Rows from block 6, named by matrix and row number. Rows with one number belong to one channel. Each number is 128 + 24 x the weight over its row's rms, rounded and kept within 0 to 255. All counts start at 0. After the name is the row's rms in percent of the matrix's.
# convs0: first 3x3 conv, stride 2 (model.blocks.6.convs.0.weight, 384x192x3x3), inputs 152-159, a 3x3 kernel for each
# convs1: second 3x3 conv (model.blocks.6.convs.1.weight, 384x384x3x3, transposed), outputs 152-159, a 3x3 kernel for each
convs0.366 099 [117 103 100 116 119 115 119 140 139 159 151 163 165 151 160 161 161 166  91 116 125  98 128 133 113 144 160 134 128 113 154 155 133 162 165 144 137 136  84 134 142 110 156 142 128 146 125 123 155 141 139 154 144 137 124 127 125 138 125  95 120 129 125 152 191 182 140 224 207 138 155 168]
convs1.366 104 [158 100 117 157 134 111 122 141 138 152 107 135 130 121 117 118 103 130 112  92  84 146 133 113 133 125 113 131 100 132  82  94  95  92  97  77  94  96 108 138 120 138 132 143 139 168 137 125 141 121 156 145 146 144 144 130 139 136 156 163 147 120 106 182 146 111 128 118 116 146  89  83]
convs0.367 099 [177 186 157 176 184 169 158 146 102 120 133 130  95 126 145 127 144 133 137 134 112 138 146 100 143 159 121 110 137 115  97 136 122 110 117 149 144 198 154 144 153 118 130 143  81 116 126  99 118 129 106 133 124 124 142 119 109 139 116 125 134 121 121 117 124 120 172 180 127 170 150 149]
convs1.367 104 [112 100 168 124 122 137 145 137 158 136  92  99 166 174 139 124 148 141 112 103 126 100 106 126 107 110  91 105 135 166  92 112 141  87  94 127 137 139 139 147 148 119 124 160  92 119  95 118 144 120 133 154 141 154 108  82 156 118  79 134 129 132 157  96 139 148 109 131 116 107  98 109]
convs0.368 101 [138 114  93  75 110 119  78 124 129 125 153 141 142 162 153 142 149 136 137 154 126 133 129  98 145  96 117 117 109 135  94 115 144 125 110 130 181 112 162 101 123 139  97 111 139 132 136 136 127 123  89 122 126 103 137 141 160 135 126 121 100 114 102 161 162 133 137 176 150 119 143 132]
convs1.368 104 [144 118 135 150 138 111 157 148 119 133 134 160 107 123 147  72  87 118 124 105 103 106 135 128  99 102  98 118 124 152 115 141 135 132 161 153  87 111  99 128 151 148 102 113 137 124 110 120  89  80 110 128 116 121 100 124 142 136 142 140 110 121 105 139 137 108 138  64  91 153 102  94]
convs0.369 098 [149 149 162 184 210 167 191 165 171 150 137 121 126 135 139 101 102 112 162 144 119 173 182 148 119 132 136 143 145 118 101 115 139 103 121 122  79  46  66 137 115  94 162 150 152 131 147 146 154 157 160 168 156 125 150 104  95 119 115  95 103 105 110 106 123 140 118 111 137 129 145 143]
convs1.369 101 [112 106 106  97  93  83 115 123 110 114  81  76 130 158 177 142 173 152 117  97  95 117  87 109 165 140  89 115  99 128 122 118 149 137 142 144 120 139 159 168 163 155 132 125 115 145 111 126 132 143 147 125 126 118 147 110 116 144  78 101 169 131 142 135 129 133 139 153 159 103  98 101]
convs0.370 102 [117  91 118 134 137 140 136 135 153 166 167 133 148 154 108 121 146 130  88 104  82 101  78  84 142 110 122 171 179 186 163 163 186 122 116 126 135 130 139 137  92 105 149 125 113 137 114  74 132 123 100 150 172 155 135 150 165 117 131 143 119 132 137  78 116  98  89 129  85  97  98  83]
convs1.370 098 [124 121 107 123 124 115 150 146 154 140 142 162 104 131 154 132 102  99 145 138 142 124 117 107 123 144 108 135 145 170 125 100 141 165 127 124 115 128 114 137 143 136 162 130 101 119 152 134  81  78 118 104 117 143 126 101 126 137 125  84 154 156 106 133 111 109 128  97  91 135 102  67]
convs0.371 100 [121 131 137 107 102 107 116  96 100 127 145 143 142 115 112 142 124  90 124  98 106 110 101  91 111  88  85 121 131 121 117 122 106 138 112 108 115 143 114 159 148 110 179 146 136 123 127 145 116 121 135 105  96 102 157 154 149 140 118 125 158 127 126 120 120 152 117 127 119 129 141 131]
convs1.371 102 [ 72  65  52 107 104  33 116 127 126 129 134  93 106 139 119 127 123 111 106 122 161  60 105 144 112 113 124 139 105 128 149 106 116 141 104 132 137 152 134 120 116 112 104 108 100 118 158 128  91 118 111 127 118  88 131  88 112 113  91 119 125 121 133 134 124 112 140 147 113 119 122 129]
convs0.372 102 [ 97 101 103 105 124 146 121 151 123 138 158 152 124 135 133 106 123 118 116 110  94 104 104  81  99 128 104 120 109 114 166 146 118 133 145 125 117 116  99 136 150 144 140 138 117 156 148 151  91 112 146  76  94 126 115  89 105 179 145  93 189 157 130 128 129  98 109 120 125 117 114 128]
convs1.372 100 [101 109 159 104 103 133 122 127 127 114 142 146 112 132 152 129  79 101 134 141 122 108  81  90 136 104 103 116 146 121 109 151 144 103 148 151 112  89 113 118 112 127 151 135 129 100  93 123  86  53 114 153 109 111 112 123 142 115 135 109 138 166 147 162 110  98 149 134 147 145 127 106]
convs0.373 099 [127 139 127 108 118 103 134 135  99 112  85 120 107  82  95 134 102  71 117 114 139 130 117 109 164 145  94 107 165 163  84  99 117  92 119  94 160 155 135 114 115 137 142  97 128 137 130 146 118  88 103 146 111 100 116 122 137 109  95 125 115 115  97 117 137 152 147 156 188 124 102 168]
convs1.373 101 [120 135  96 114 142 123 117 104 157 103 124 124 137 149 112 154 180 153 170 179 120 133 131 149 117  96  83 142 132  90 134 153 118  92 131 130 140  92 130 128 114 137 146 135 146 145 144 108 158 163 128  77 103  83  93 104  81 126  95  97 145 128 125 114 122 126 140 139 124 103 114 107]
convs0.374 098 [110 140 146 155 119 128 145 136 120 137 138 144 140 119 123 129  89  90 150 124 128 180 145 130 103 122 131 147 120 117 112 138 119  98 110 140 136  83 121 100 126 123 130 135 132 133 124 154 101 104 130 140 123 135 121 143 136 129 182 163 148 164 157 127 103 157 123 118 134 118 117 129]
convs1.374 098 [112 163 140 120 177 140 150 168 133 142 160 169  95  85  86 101 120  91 132 138 156 105  88 128 107 133 112 122 138 108  98 137 118 119 153 135 146 145 113 125 139  90  95 117  62 135 145 149 109 135 164 105 121 118 130 127 136  78  78 143 116 120 115 111 115  91 128 155 156 132 113 113]
convs0.375 100 [108 122  90  81 105 111 126 102 113 130 148 132 136 178 173 122 164 150 105 136 116 113 150 126 163 172 167 144 149 139 163 165 120 153 104 106 116 133 173 119 133 187 123 134 174 119 119  98 136 136  98 120 128 112 110 108 121 130 117  87 115 109  97 107 150 139 117 148 125 151 149 121]
convs1.375 096 [135 140 145 131 129 142 151 109 104 111 126 122 128 111 103 154 123 116 156 125 101 168 169 142 124 133 157 115 123 141 116 106 138 109 106 145 130 140 112 152 160 166 128 136 144 127 142 146 122 123 134 123 153 128 111 115 143  96 111 121 130  74 128 136  99  96 157 150 110 161 164 109]